{
  "model": "self-supervised image encoder",
  "dataset": "fractals drawn by 1,000 iterated function systems, in grey",
  "stem": "deep",
  "projector_out": 512,
  "init": "trunc_normal_002",
  "shampoo_beta": 0.95,
  "eps": 1e-08,
  "precondition_frequency": 16,
  "max_precond_dim": 1024,
  "decay_fraction": 0.3,
  "warmup_steps": 530
}
Rows from block 6, named by matrix and row number. Rows with one number belong to one channel. Each number is 500 + 50 x the weight over the matrix's rms, rounded and kept within 0 to 999. All counts start at 0. Numbers have three digits each.
# conv1: bottleneck pointwise conv (model.blocks.7.conv1.weight, 96x128x1x1), inputs 0-127
# conv2: growth 3x3 conv (model.blocks.7.conv2.weight, 24x96x3x3, transposed), outputs 0-11, a 3x3 kernel for each
conv1.20:478435556513485476497496521455527521436500515507517499564492533543496371510520540522541542488517494454523457475408544550488487444466510558523586468449499486496421539516432438526527484465486494535485445618481520488500586535529506596473556533501503473543448528594552430430451429484573535471481511539459575475416475510491565538432459605406508528454410414466487600546603541558565477638560
conv1.21:479521478525514532500515528414547443519541515455447398474422472516532516438372500512577492443529495508382504443517508482418454504545496458508463488488553499459480470492460461557576505440468508474505496440479493549494454480541541499484479515501475513390445528595436452491454652453475466444508512436550466574531442498469527437474599437465498598512575535639514493351497448448455565406424
conv1.22:514499454538533502450500421461540586535466476478470537484539541445553522520505472507505488504498478522503461512551504485517516472435494491536482530494526568546518454517537452533478513479488503455482424516459534524528467539482471581477475472388483527454543570477567568568439551509501507478476515573455509556554477647430483465489486519498458506496515452535449515397564492432404457482437
conv1.23:524544476454397526534530470478465502552482459439394468418476562622484531444417477470518421498506467500571450516536611454571477487460450480549602512484523477516476531468405536474448516487441429489434432436459467542586519525482454515563473575425560424579550501519535369444520476495500344432419457457512437509443398454533471517543585502428451578458498495523479488434444501535498408517529
conv1.24:539540545526356484496523461505532513523536508482567545513407526565504491581568394488520524514513533495476458498489512545448577526500501408454531507574528452477562475459451500431494430508608471549524562505451461540492448488554615436507480501524494500487460549463472419507566501455441470427493452416537481512478562421470494516543514502467479559567509495430462447476482552503460386590498
conv1.25:502513550465458518480552477454518556536542530447494476434474513555526512471460519413544572398523576477459506359465423573483404515358436510540432487431576517544574634490408484506458582575492605460516454517602562512478588472492498451410521517539475474404465506469501509457640511561472439507615519402490492496473513500473455486480422504421532519456463494554488512533463476490537522552537
conv1.26:528524482475473519526519519528412457515463513606459471400557499543452448487549489478558526544503507508547483510467562494502503470500529474509412541446473481541476511387506409491524479465536497440500536551448508561480474536487526548419504497516493479644464405539552533557478513530474454520485472418577461498487573514507468444488484424490657482486353501430478434544415449442592488461515
conv1.27:483445485438541500535499547502487509424422460526552455545479553487499495564430503505478538499521501531479552461492511445436420503525507603493479540525413522528433442473546502451575427494535524470503591539508482508491541494576479388485513528629503482469418436487530510537533499444499552551502465537529518408496527473503469572553533511421547531526499527494538519525480456474505460496601
conv1.28:471509476463600545439478498472522442428463450563495567453635509448587487506531462591485499480460518462429466461524535410524516524529489387513498540547471482497459521519460380471446454557578477426484487495464547462524607509531519628487485537494491492408537507523582489486412525453486530541488439396450450556455481511427601506568472581490523450475477451549652469473526523455486456503559
conv1.29:487595485530477473405497511453528484526505529525509482539465553466493466506490560487507467509518433419464461490387488528472525428576513527544565521535499528524475503594494531592479481478545516501527532504512538495555500504498461373403520482544469559461591556533486533497490471526478495446676523477529457471545488614545590352524510431568450533467457406517581512389527429437464549471464
conv1.30:596477458488502536449562543520550574508479473516485511554458586444497414470402471537473534517543430477480495499575610388467538488474466508454519387460454496546471430550480432433407570530603502447507518576452503453555456448443482524500530536479441505550563559450534518542403501484474419504510487550546626498452393575469533574496508432525485505432503455430598537492448440452601567466521
conv1.31:560553479492435380439563598451525460470468406426513451534444496475507584529497463592518410482541462435488465488487463464551556374484574513558477645428426491517464461487427494456486546555538419476465503517505559472508440501442557551565518469492545549513473469566558506585479497463436486527566506444543511642425527532511507470448493534451534585487530491482532501325626487556426455478481
conv1.32:464446515594500429624512480524492539451445507538462525571432507539490509564497414520531575496472557530495576472428514418488506465490478336523467463525483487532507440497531490473484438547547576489518510484539524519500510508503548517511480454422500440467458558560435552398474531564427478536483424443454550434530575506458533456492469445455448583491477490434517493561467442512510451549483
conv1.33:612473570371459475416483488410464523502518502487523464448546483511483481491494444453551500480569563483541433484493494562449464497543470586511501529514480457485613495558533562496479554482499514545535504506489433532494550492412536587570485540457461522479421531491495528426525434488509451566468516464430534504512550516503615407409503580491469499458528521558449557517464540458533539555518
conv1.34:555466488504512500526504514531518531552458503442511527549481536424575495474445470523547454489496562560525587460550525447499430438479463509623518467550456541476514477505501436514505511470478457545493500537516476529503409429460542492546376482490375565547539565517402442487436538449421440425513527478552564515475553503487558370548513495448377548393582423459528499307521543474470608457494
conv1.35:499557502371485471457436485488454551459560549506431438522446505489521601535514488447471499501438545534494534531583500493473589522501454616481464488500449450453474475473540402477515571524460511600444461535541476534496502489395478560488467499511447451438444462470551490551434565515456536453424441512482558504510435536554420510455466528513472609466555476541522548658514443483578587569547
conv1.36:522447462508495510522510525489467479548598538498516465499548508488474451596485414462508542521572501505455444440451500491555555537512464545379481453505485532514499485451648495534519547582483538505480352548555548527509517466540571572413511489517511532512495524467505494585465432535497483492537424525423491467527567538527460535525588483544462502631483581571469460545433419547436486468537
conv1.37:450470461528506478529517457554449470472427486482546483499448491511488496563449520500537562485527505477439520464515475551522482556439463458506424524530539434493479516506461494465524483534546495490502559473491517468524498464417536521473518488435472563468496520441475558456542453539527519525487548568526548443513518625500555570487570434598438455504508541483379477504448417523423479498395
conv1.38:457513515440510524472536454470556471548486489526495399533555538504484423449480467542405563561512456491439456571399503528496487526578567443512470529522512467484451475533541515434508520411533491510500521530509514535542574543466490483537433513534479473476437550563499500521408573486422571493573526442562437554464490493442410448512497507507517394464566532454541590423532456337563502575509
conv1.39:524490496475472575571572558508516506488500562510473461513510495434475543464407560511448510508541479447495429427536522560485473526513491572475487454470406470510422518477547556475513496450477462499502525539502527533461556584541510545501503519534590569447574521519489500573565427489487505477493479466533560522514479495386469380441504452468515514478565568552495419530485436580471502418577
conv1.40:486507433496471476534612453586590549529465566411500455524440453484453456467487516475428528424485464525395603509456447411447467467477502544498527477540439478473561512427558511562485466539502486548543491448450389569455410464547439525416525426520468451465468466484534523430547504473507502558462458498482531492468556548558522540473502428472413480469569532525520457459540399570513500464526
conv1.41:324443527527579530470412533478403538503484545497550527457519507468489457506465573511546543504501578594581571485412528499515498546493479488526446509507507520571588526486523431527559484522479533501577482548474427494462544519430414548468494452485505399499502454413553424457443479484484504500482521452428423505538558464520510361527576505438465561551508504523454535526439544472459535535556
conv1.42:513542453485546423523567527454568502458388625482375473415506470483458524483482542540402526535502456551377459522489400487537490510481510522482491431457399529656533465575496470446494404597559478471527471556479511479529538477541547502510541496420494513509367485477454398477444563470460530486473538522511522526486544456454427429517535434530519458576586575440424514477559474430544491528520
conv1.43:529465498567406449476460499503545499530490525497530401493501436573481577532474408514551559545514533478502517455516539529356570496467559512485455569554480459435582613441509524451493516381526469471470510606541561501504511519483506356493455468490382514495493507514446490409532514425438459520520471516512474497496521432418465472428598436601488535420480570452465424511529636469427424473586
conv1.44:513534556412604435412540384532430558569481511529465569535513599452514478506451482509466540474538473555500501463508602476511507568599468492524518483457525430607426421506494436502497500481498555514469457585507458473473628471520481466485536501479488521582511505538424489414579470573488465504442549530518485523560491525564412459488476579584566517451422521462493545478448476419546464543494
conv1.45:472513502549454480552490510524454566498478482443492529597532537466539522511491491539522470554506439495511500568487517422508494521483437491485531535502507529531546581459461496489492470503509464476473442575521570480487535525542535438474531507518452382486485519529457505426577567513545470539471465559357431457533473501437485535536408447614558408391440476428468544525543541338478451508538
conv1.46:532580507510468538512483476574497501497481434496533497554554550541560539531548375572557428466487534598545428425543492515463440467510522550492492580472539541465541505543509543511459478484527461475562442493529520563562546483475580456526472523539485515472545482620566548493473425461519444535508594492534433486487506463534606514500524421507494544539419541515516510199585464524378434519498
conv1.47:542459513608546457503519476499468498564535483498444561433355592567523491539527443515499517452569484555522454588523471497529560505571527509500550523493537488481470607445517458508430366447577455607538390494498484489531449392502526491444499564486549594486508470505514490438448435491525501453536475478503499509418561472485421556551478467564497458559495610454528527438564458517575565585414
conv1.48:557573363513385467515593641463524392455548537499545521547576478433506488521485504546579449541510447505463542465523448515649484508451501526433453500511496455634538472571596533517439497478548531564465471508357583605495528387509573514585454528539534466525473492544555446472477542549510579482608477537431542423414607487532536493487470467422480532558483526475466499598517550504428513567556
conv1.49:462477506511409515514483532425449430504605437529553447525368447675633497427414503557577480548496516537491393521502495568509554529508619509524485556447549542475475460540508535415467482649510521543498481495526437560598580495455514405442553569552431435388517557541519469607506577509491557532444518460474532441479558517511454352536554552525484487551414508557579471536562460606442580516481
conv1.50:459493550480463473516489502491463493553465513489469444581513533520433489460522371462449394524524423538446521473571482537530435517392549469490465564432495498601451462501456448475540393643618564417544489540481549521528555496399474434438575561485429469463546490446528433499579539586522590472571411595453542596427588518480495527414514476392422505516501494532595511387473478500521550533405
conv1.51:516523533489475494576548506449508511509528461506501494551464493500529521453471459503494509527487491502490450474565435535544527476558532510607431561513511533451548488539403561461427428538531476482458551545476489527484497572567564467544494489608473492502477579547523522511603458568495411575575503512484452475497428469553516436465470552461456435416485435577551466393614573477427524422566
conv1.52:469437480418495471561510505476528493507526543433504513523554484437517528552519467489477537505519574550513529515458503386511489465508421558405476514526502444507545580494645545533438528461460490500445558499544501535462556417553506527528483525516496470596522451453518493447570563489405489558574506435503487424506507498463467403435416510570429501568560560492453432620469519454475465534510
conv1.53:472600514446451463447575446459474491488461486556492463474510504485480442461492516481486510492555477545523517473502429507473547446545558494566454484539473484477518457476462522503461462475538502466554469494499526432543482534466521514440479489535452503463510598507612524436470557482500479462511574375500489461505551651299488558515485455428512464503538423542497515388512548457476510437529
conv1.54:476504484564428594555495528573479474496533565571543533476516529521493505448500578492408522489501511460535487439529528467484426536464505494503517420497489473537431556472539495541558513511428518526490519460559446488468545505575492584466495513521460418498459380557552397444571526492460459535501541568486486514474420503423493487627448483556522531463564491395616382530452486421481467481559
conv1.55:491573461522591525529577515490533471477498509524420519468464625604424504510525508513508499496545498504512471446493475504498522461516528591560456479523448602495543495511446502533565445463469458549577429480417578460470490526526522498453440509494527473486536482420479523542510538392472502573528536481489403549461583452473584431441406397587507461616389514416486399415540500589569590463423
conv1.56:467500402512490464503542527525483489547431527467474455546402488433548589548440503485554454609523514559526531380475481414506439534500563549415494458500447556475466497471521523415527492530511490471535474524662444451551416493459472543467461397512447419510503551523487509388521508428410543515538480520524491427476493493477461474572535392489464646437523480450531463378640447501398551564479
conv1.57:562446510540459534471624486475567479427609515511463417482493464419491453416472458504418474480465585505452511496496372496526533407482555513446472526493550514468584512480491476502411494439479463436624496447463455538512472496481408451482524448469463501491479467560662475641461489441467569460468480389500484514416500458611501444507489501428540424455494457480488466538587460623475503503499
conv1.58:503501524461500475479409501524481475537498565456423501480528497481505493468470521521504518533425483480514472489521478481501433566489461506539454506560484454519543485468548468434467479512470500481510478458456546443456503496553585482503536479559397525496535419499471499470490470470537482473415464486487508517467495375482542616530579481488493467517522582494548509477541447557568489509603
conv1.59:460450570603468489559510509510474510457598520417509455465511478457577554444530477471431484481453518451445460470442545484550499564503439497478492473490482475443486517558407490521462541519511581470490433507492537508567494520557494413522513441401509475489512513401548564562541443540505446404527521461432502523485441592536576437552505552534431525511521516464406536647496528533559447516463
conv1.60:572441466557538486532576526500531549531506561503485356524536510504438438491440496535420549457476486427438460454584510484521445488432518502591498573529466490483481539519454493553442442517485575480558445479506533376645364502506429497607491502523454505592519390440422453516496511523477537575565592322475557443565449570499432447541507503493528486431471470544500522503497484455522553483532
conv1.61:460458494558500492409578476451561458521604509503452529503555412508534484507532460542544528436520555488479442455489521497412504447467548542552466538426472548547482425500482413534500436563517426491467473530463522506532595534541435565482548494571508429464537390468606418544494472526533508487511571572558563447485544468400472647561566570419561515513436438524460476496479549530478463529509
conv1.62:543435535440586441504537445505482475444533585572590481435469601478547443507470504399466499599453500428558545532535442473452426481511506436535394409447551513491504431540470469561569480554568482504594604443527515472558542470424585491462398452504397482449536419474451469470419492493491352517592536459545500535445460498526349538507513519479440446456466469494537427397566489459546447470514
conv1.63:479512528523491436464512517535640653498537551537552394446407494703390537508457371483442422436457567455451426385569517510504502426477467508475534453454496536450571451408435400592460503502602480471533497539501483432558502484540474513423461563516398487475432460496477535494537573501451551435544558457484696497563500539505434516540591490483388493449465476398494610487502466513518643624516
conv1.64:532503582517511462478580485472403417456521523510553554498461478502433506522497472449591480522422458461569372540521380480491551499450445497489416470507464466483402445508518515547547500461480496555489608460548409470416531442564530476474585472472502569612537518473488541525495505472410550539459470545512519508498494508504481558551528574534526357539555491416520646613464490371490462576515
conv1.65:427493511466437546475575603555422482508519510527523555553470509452471398473493470582525500560542511511496548521383435426524481492480451517465516482526399452483538396506516472502527508534542508515521572546445504548511511551578588413493500513534480506543513624542482501496532488489447584486494485548465578482473509492377459365501461501546417470473521411409563474439522451480458613520580
conv1.66:487538515565458481477490484468522541534505459415396520447505475414441427486454479473443552519427534510464541531484528545598490518427407358473563526577510485515531457507487446519474544528414561415438485443509472454485509524539496484494479535483463434590428581394493508550486407468484481437461445549466508502444549486393481555499492511525486589465560480533517522698506542518602448522559
conv1.67:498489513411426442468646573484506518561479513465424485539481469495423520604535410437475516492430501492538431507544515540423507530502511542473418552496490520525541515478449522460518529499578440427484547496511467420481495570392436443475471563441412526503471493442468454488493533508478507597509490589492484447543562535545436495449438386532466549538511455405509563572443526508415401535452
conv1.68:499511531427551485513496397568519551512511565485520582480553494535465486474479410419554573554579521470418554446535510512508470496502482487535556456484449550495535475510476491598478487485483579465498435493423483514531450586490493455445505464533419524475535487549458482486496427438460336504526542511588414531511545462417461452555471496513590504563513622550536568428535513416583483564463
conv1.69:514604509574500450533582512473497460491564459468484509430396474396485521489472539421532470503508423516488474433452454446553457451521492556476473540519528525505530488488539590412477444480323496511483414517515495519369454572447453503452492501480538509547502543478457432463442505458583484384482429563633497412521558515393416393476508457451423529611610380358567410522575477515503505496559
conv1.70:533475485612577499459477562568451541486462550547517457539524512518443523515526524455537487455486550564454525400489494590486508498587484404519473485492550517531577485549468467525550448496563479482532481510503490501488458392549440505479495421525457459452473519479487495511512528507570570417472515441479523461472587433402545643458504443539395514485559545458502509458483488584426485429573
conv1.71:570462489493474462472517458464501551507464471528453520445451420524478464510487518522491501401509472505533579479401485401489462488567478487519518522470537506443524471530488467392469523521568492486510485586485502534512482557530493532426572509535478519561487549519512608558504546488476481577516454405552486545470457518622489417414485460499469456489507446513458496483524484462548514462450
conv1.72:536437467533498475487519519582438508474526420480442469513435467496457545511587447509448558461513539507535494466547539496494507600515407511424521519468550427484583483540486488491448517505466476508473445474563391500493392553577455491455562473480484581468481486514522499468473499502525480514548508453508465471441558529561490473492461502513530376501451575560471446691441511461604486496549
conv1.73:477541482424537486557507526441527520513409477455512518457513552442531469484535495561465429473543518535476524454502489545509509526623482592484497502504511499475486512442447500591490535528474559456477467435506502493574459586515507531474500494560509515468461490498455472480536545401513491506471442480468499563536463340536444541489536449490506483501569444530671478354551467448520475510531
conv1.74:508475515524468447562523512556556411483489501468534516530541512468466475473495518532525511533513536452514462464490486505507483492493465515556485497480414504420471480499454537473498465552476499554466486583525510515545472495512510546443529556545483485545502457444482534450480518517531514477472550552475532530492401508505543518582559381490509555473588600590455342506599475525490488504478
conv1.75:492481490498539550559570571419522531515479439617466433367522503458518473558453502561494499502484554505570502481489456485537467464429617544474548485461555474445486528464533544507525543497474432499489441483496482482567429488531544488575511562513477547407455553426438530461454479536509538533574521463492448555455356505463457465462574489480442632490487556503542501414534435495522565595528
conv2.20:556550596577544487567476527415443473542430513490605546535518514398503411499545410615568469368566457502506479508557519558491510569436481511482488440351563573515544507526514547494439495545473558421497497348523447480491610533553521400553501490480506426511543526554514654550486558562464505511504526524453489426525426526526536557
conv2.21:513556517539525548477438501493444496466540506480483516437504461521526529504413440436379483544469533554453530463454504494578514518534520502430507498564469459464498494565536498481517489431488591566536446490510478454493411487377472627483490573500555692545471436413504445531617453444581445481509520429508497489489472488486487454
conv2.22:416525458516541494475492501517477508416474493554430488443445516423532554460597518484547557617445385548495470432495472446568552429420504563459496474551468557501483434502518408536538444460548481558503371514529458459500439427537430417539516560517451551500457446548567511536551420510564511500545504541502469519480513486542404447
conv2.23:505447489522407561484541543507496515530446521488578478457496510529508533500529468526562464431480464598436531533535518457419463532529552525541608506524435525476525470478481497412471482484448523357431449503494517583559528516563472504524492474487450513467485498505493562488452522513470505507484527454494433454517389466466447460
conv2.24:457454511487529433478498443553492473477571450423465531562558552569480488544373421479525545463561548514403505523529523465589494498601518540464526639443523560437564583540530481589487485458428550565481512360494512528472439509480540563482434422547493594486507476464539522479457479529503585514483452510488482466426463458523513585
conv2.25:500535458588465591490535568500449539430514454544464563516530556431511411526486501554475512532409496501481449443426468538597474502572504563614533474482417440392435553544444551513533495465473506554494508535474481560454470401432494470421474475517442528489553557505502539469466539477491515473455445548464536500571552545436613495
conv2.26:528486466491474510521456462465560515507519503525430481499464423524458516512482506443486519502462512447529442552502487571555482442482457472539484463556526531529446470480465470439524482479496447507489501525445480460516449413487468444419549589460484430493555524538506587544442518530458540516436528507442486460492536542534452533
conv2.27:523510500507561467505494492509474485571471403454475520532492456601494495532501511462601435412483608474470485510506417535513387482494483577504480564436437535498453500566491536559493474474501549536503559416455498472430475507478515414472573649524470505522589538389505502544495496440519508421454454438440382574446502598560532529
conv2.28:418554508572549460523456446461442458445433605435541591444523454559482427507555559470519545471465605564457489468533518466538489447511451554413477469499614457476529509468405517481465438584431496520478486482558441538479475535528526447455523591495486553519505467460459523526613545445528570370436516420558447508475485477451558469
conv2.29:456512399540521606434485492432450581451510416549486509453515504477534433508642542557552511572447510492567559494517482407586425447496458551445467623575481453496439522435536463489536406508553479552501525607481513513458464552417495568418573385504443526436467546451463527487589463484674334417624405522498476526485523453606497541
conv2.30:545471460528463469508480506549374478527541572562574584480464401486545573436464539581529520571546552489485476491550552478525489533536536458501437486621591461451495511584523478523488527521513503527498433456521459479443525504573516490455529526479491454468602499551516512447468522455496553455484570474459481511485640434451476415
conv2.31:371443272450590489396466403531527509466480471527464491576487541507523500516515517477554495565486480491580548434458492525520497479496477423466462468602553449503417507594493486570499540469468490498432492625509448476495581552521451492498491484449507534478484474515537524539509489473487511500499471538512479514421453429550502538
conv2.32:532492515465523497465492476452487524514529542490448496453534572510459492498503524411536563555481492441559404463515584353487579371467538538485504600381524501453454521605528454589532469497463507559532506437543512451445527539513468494526529533522509479480374561501564583557497546441519505533517523482507456398506512451571543547
conv2.33:453503484466591449454512405462483457546555526502478467468569494354512461435496556570511476591460538493479566473432516546494483525549518490483507390520594475475540432538471458507590525503507433544502486474545464451528494436530450466499475451501498527482478553512437536458497467501490467547525521484521571455491460447521526478
conv2.34:444465429426534494465498493483594485527515550560428525535527489576411543553551520524490499508486562497609483479518522530519471493544492447486474483571466421453451433549454449484465412468427500438459540500528517465508557532515477554515512432483519504472490534481529468532525499507506453483547494539468484474474552465461555406
conv2.35:552508537495474525504487544450506485511502502535464480469515484443479471552546555487388465533421480501574433503545501484459472509456480551519606499419565498538596484638510515407475485491485480523458510593473394446385473489428538508456462421508563564508462398511501537561537522434485502467486523445435521410519498496453599467
conv2.36:495635468496495499513639526468465521468473447475571449505621508405430422410320391499468508549461541416467434514529578493403469500616493472526499499514532547519549509688534474454463488571523521467537478437502523591518573554554519501562502473524557582535511455504566469606509499521421454537476528522558489525528535532459588480
conv2.37:475581484540516491498529520454451457371476504397513443432536501512536583459443511487665590651418416426415508484484500440578511502536489546474499521360580429498641567524407527475456526484442441533537471400537456495600475454508450352461628608510521548513507478513563393480519555484557562514479499440475482406512486422600506476
conv2.38:477536466486548532492446423487476522517548512441433552436530485496446457566608658475413481475468538528595478483446489550544540463517502537516482414531589502635611473473485452493456421421423449473455449481494516516560493530458605472507503485482464512526516515503513621548490484486452531491522496427487506553552425484525532482
conv2.39:534404474491470495484568559434569508495510453432519416544480521457487400426529481554404424472573531524451615491518476514440469492499509485451482516541466494433426456604505541533560435498478531530470423478458498403467432408454513504507519562546541576477511510492463399475452445520425509466417539535465468419504519492427454441
conv2.40:546458583479495517506571499516515472478556555511483412432440478446534529607644554511509464450464470574507501500515532463386486512427512521545566431543421469481510461423441521586490523527452509541537525477455468464499529476502473496484500460483540557519484524409532464478541467451547537488445485488579558549461327501459339522
conv2.41:470500472523483488586497538456497461457597449468462427545528544503546474481544484499490523448514532534569511548560550548486538536463497522535515535477591554490478502516501442510491429522457518486523502393520503563532495588542570612560439505495494550508457535514506471545580453489517467503530492470375550423436554473527521503
conv2.42:483527463556546550541445502455576505539528463469518485488552448462466491540570534538399501496576518549548568442433446445439447443474436519556517455408394474492484512612537480494417519508514519534537494558533515559537517485506521633455537487486484599520546484533540640529513432489503518501485459534493524457580551490468598496
conv2.43:463574427478618499407449502474415529519472474567538578475468435461534404534369471529641549575564538457509464514491559558517585545499576485495561511397439559494530526625495479539549432506455513493488614440565551423528570525556480491419504541530479593397448548428584485558525502460497532506516560535480366518485552455525559543
conv2.44:501519540537450522498428553436503488508470483506514508454446390487568523417541469491381564539395478452471457518543436550584445489462471559444538502540425510474496430536515457523489443557530487563506424353417479492477502440484490486547457535512529521458457524451545605463568406474510483481555487516461525496439538390535521496
conv2.45:521524540579475558499454475404434389565497489535470604457534455519521575472401380557330486459466557499479540533504567523507563454362501421404480525520465469501450474480490518560464499494477521563514488306433558521509480538489533559567526611488447501431485589512460520462465503531458490530465475536492434504407495489522576497
conv2.46:358469402471538451406485408555576518531508495454462420510535573508526474493487486523611534488425570556513582494541501457496476435516425498460470527548517470500519400494398438562477524481504454511434518527513478437472489499564547521526508537500489513575547454490510498569494488517448496492452506511487502520514571481521511521
conv2.47:481549524477539457461614467552482598473541425443480439645508566490459479407576397502631488450612477518421518511599513407462465549611559479425443472522461497565451480450487537483515588511578473417508554535515507547492538677562504479474484348449531430530574369523493594477511496492465514491481543473506570522489477505497638499
conv2.48:467535488416582419484514509542426495460483456464473498471517500486597456555535499488556525489452474487413483529531533519499519500608510436496471509469536487496477564560529456581502557517550586649523543497538523531519527466564503487560487467517552564512476484489510580544539500499422516429488501533549420574521434426571479599
conv2.49:512583470522519478465543411469402511507495512454457533537480486447474529459507432472521460492491555517491474467408511504529495471449518482490479564501489503505445493566418522465491447612420495519524471467434487506481513511454454568488512500469432648465497450480464541514518458526506501470471458491470685472506496519471746402
conv2.50:528474534584554530490473485457434487366545487467355567495500530492447516549555546547443502581441516562468497471520548565596565469502500487540442610566526573524451481590448427554408489541455484516457503518469520529490506531463553492453584497537449591478518573545519560433500474484562568474488518464481524483536510475503533468
conv2.51:446434431578517531431459438532446605621439535509462585563510429524515492532421497573488570472500519519552512554485482603364559587447545431675420406675400407564417531482525477528439441455462497459475511503460538591481488541460429503480477521494473522404405547419422539458510457517509432519503465570558446477539387567506509455
conv2.52:497470513488491492494489460497501415486521536451544479513508545483536568499503537436475494531568535480511418549571552558468457538501508520466494490371588580518577613535542429522482441469482471503484476455566550585587572629535509452524530450499516535493483589503488507495552464464516530408486541496553407555513461426622409639
conv2.53:508517494556558479528513471547484518601417500517468611467504497521514516456556543558508553464412541427539471458527557458492551462497538494505501399563568431467494432555537506498514509479513512486544339542613517470488456449495469508508477535489493465455503533467497534478461538434515561410499565408536496493531514521396482504
conv2.54:433499502536429411505527455480544509495544539364419504448472482514512494525526522589506598481582563491565560534457550463443498527471421586391559505510532453467474438504424457497435555469512472462489521492519438442510465434513501510500453540469460451450491513515498488506449556503510541477410478454559523499442478474465422446
conv2.55:525635559450434421514439468558556562500458492461508407542447570495516456465488466500536513511475448509462433535561493513517462497496467479532483439531479446515453357393309519510452550483530552463501511453461450453490415537493542510458523507578530571557520480494517461487466493587477549557456456538520530500524491519416564469
conv2.56:519488498536473496427521481569576611516450538508365489525501545522501513546537512560388550500654473493532526504568497482374436437407377471608463437566453440502438458585523484556541470471500495485467509596469388442359491513475536475453453523520478491488546478488498538513484488520498528452550459536555481568465551417586481545
conv2.57:475432470536610579419470457498419506495539527503531438519496501507500454432538433511484538483471444453507453438451468449577496457519466435506452474640466463427452553363570543495483560496527521493555474275428464348480522397498527469533466483478528437485504523557444431466485566538435521453501515549585561596486252474564326592
conv2.58:478528516502498549496508570466419450569455428463521459483449425574539494513491444501596589549344507618399509495497498512532475527505506493491565508403490592480476465486518465517503484535529512483476531465403528528465502455495493354423505563594524543527457538522448553516548418420587542535525477516414431481510473470481475543
conv2.59:531523505529497609559585519443434439433543422546501536448447479564564445451492505460512530463406544443561513536414470410391511524526540566497511554422457563504550518532537429504505496484505453511488456569568449417509434490544415443522552485521496495504471519447484476527513430522605459568496449505503443499453510553505437475
conv2.60:437496508590507513423444460568535504522516375533473586497495557447395468541496431469534523507486444516513473526496492487471387531518491484568472625574486483470435536498506531481510528475519503464455492514545477528595462434498332594586459497510438483475464553638446445511508540546634510541481544553551394498486397515492491565
conv2.61:466516506544534583577493442511433428609553418467437470478518502473609502469527478361471534391407670492406485438472500476545483517481450590444509415432442446398547437521545567474520538479463487545461490462510476532482496480507445432531484520599523518479537517409448519546527435479509477490455490451426525467548490492482358555
conv2.62:451503581470512439492523500479469542553528548512464585428436390464495433510496502482430485511559545529443507378416343512524494431554405467517419440507424466519418508529547482521461441509456515496500488534460527509457510479435457592460527538539475489511478508468529535432534503464463518496504479509506534493532634512497568468
conv2.63:495576508474540477474519519566428559451650504551470518523390493480449476502631508461630584558461535507533508528466536470534481495534462465452440470665547490587475435523458476619518529528562497562523495496517476386480480573484435513431498466529475503464578433538435613477485404534605486490508434546453663433572515576444635530
conv2.64:488496578546540582526475497405520397494501470539515548419535462549547504462484525508459496497437510502445485434409455468566476556605589555452545473449500521433557528483535500484485467433428515545492512508511469454458500549473535374564518559492484455494514538487526577544526471479473522515584468432529508530405456412502646493
conv2.65:492569546476474466476456397486572479569515509480474561543577522570439501509475539555543555480520548418517540528520543460519498511472526462513482524464550433490577501576489490498418464481472532485533554479516461513459507573468469607504481508455530492463549503429542532544504468514462466459422393504508479492372506444493571504
conv2.66:527438500546453538540508557471415457479590433520495589515504450529541452492487498441537417473504474467547516523499567464442528564499596583542510566481503514472514497469518509444508490451536495490407503529447515512421480522504501484464481502468479493476545574411578491455533493445515540423530527441445470506503398509495572500
conv2.67:502496418599536600493507466442404457413588597608484500583542550496439509462461539491488389580385539497494400516489530594536445540514479507544549490356584478508522547478493505570519445486535511522566488410585526501523464558441509469527513547515503513491408528491484617483508516500523433550527524474463446459453491429446536463
conv2.68:461454501482534555490470428486485465545497493482457539415470409440576476496521480547392504518447571503585566471578439478490515505661492486544491506497553479416449492542506539502508489509502481486478485418496534466461513448490530571513495446479490504497496351466554550551506517549557531524510496432512610515459567507576492642
conv2.69:492516447471436497460598540547560566472516421462493473570531535543495502406480471662461483479513556465535493514417553423484447527439556476548516531585469512474557404465529476554500558550495495472475544572535455546497520522487536507518426540439463487555489459426469492504310521521473552457482539507609516483511443469533493542
conv2.70:577469433506576555460526548457476546514509430409550408531528466421542400529596432602619550448458556477436509539577481481539557441497438514447550577456432593536437383476557384549589507528481496477488538419472509484433523507502515433479490514560493514473510482522513457492475426391536568456543542494441549531455437399439503504
conv2.71:484569493501430617560481506431482524446471579544464518489507465537480438453553510498426621571518419483498442461536484504488506520463462492488497534595494518437472532527429492583512487510487522563523489459380526517460446434481566472460550523523469531505452554547535500430503509488518450572492523530437552493493508495518453453
conv2.72:516563556582503497511593480435410468466496433533501521444399498386571439497644522513474482506569467446574437514538472470417496554400516570539531528393564553485552467416446514507502508489500465407447430516443514576586440412463472562504446470449467590520487409436483541546487486495542523477533517454564492588491543460479553467
conv2.73:504546450478454536536488533468501654426444484481467576509505417541569501470493486582528493421361588529440507496475445551523383577562421474520521465459524413478487514417457576430464543406510514531499569467459561496452497505402589471354493515560552502487554482419530455533410496444433607527437426480468434512519493471499429559
conv2.74:503408479487457535534583490441469415557530549449480449453435431560539487466374490490454464487416517494465546503536479503575505471453490517629487499467522533382505511600529533505561489462503461531456501475516524430523469359430461545471478592482479573513520459564535331501531513487516484529487507490462451437523526457439479434
conv2.75:421489513510548492496536491542479501552480520439447510508600536476508522496411465613569517437530393536524508490482521559425519518481557441590452528438560443555476504573473522458537526389515512491496491590555487550443400527413505539473474558499501531560472440440483412525451482534454516500517528464455444462476444524540620573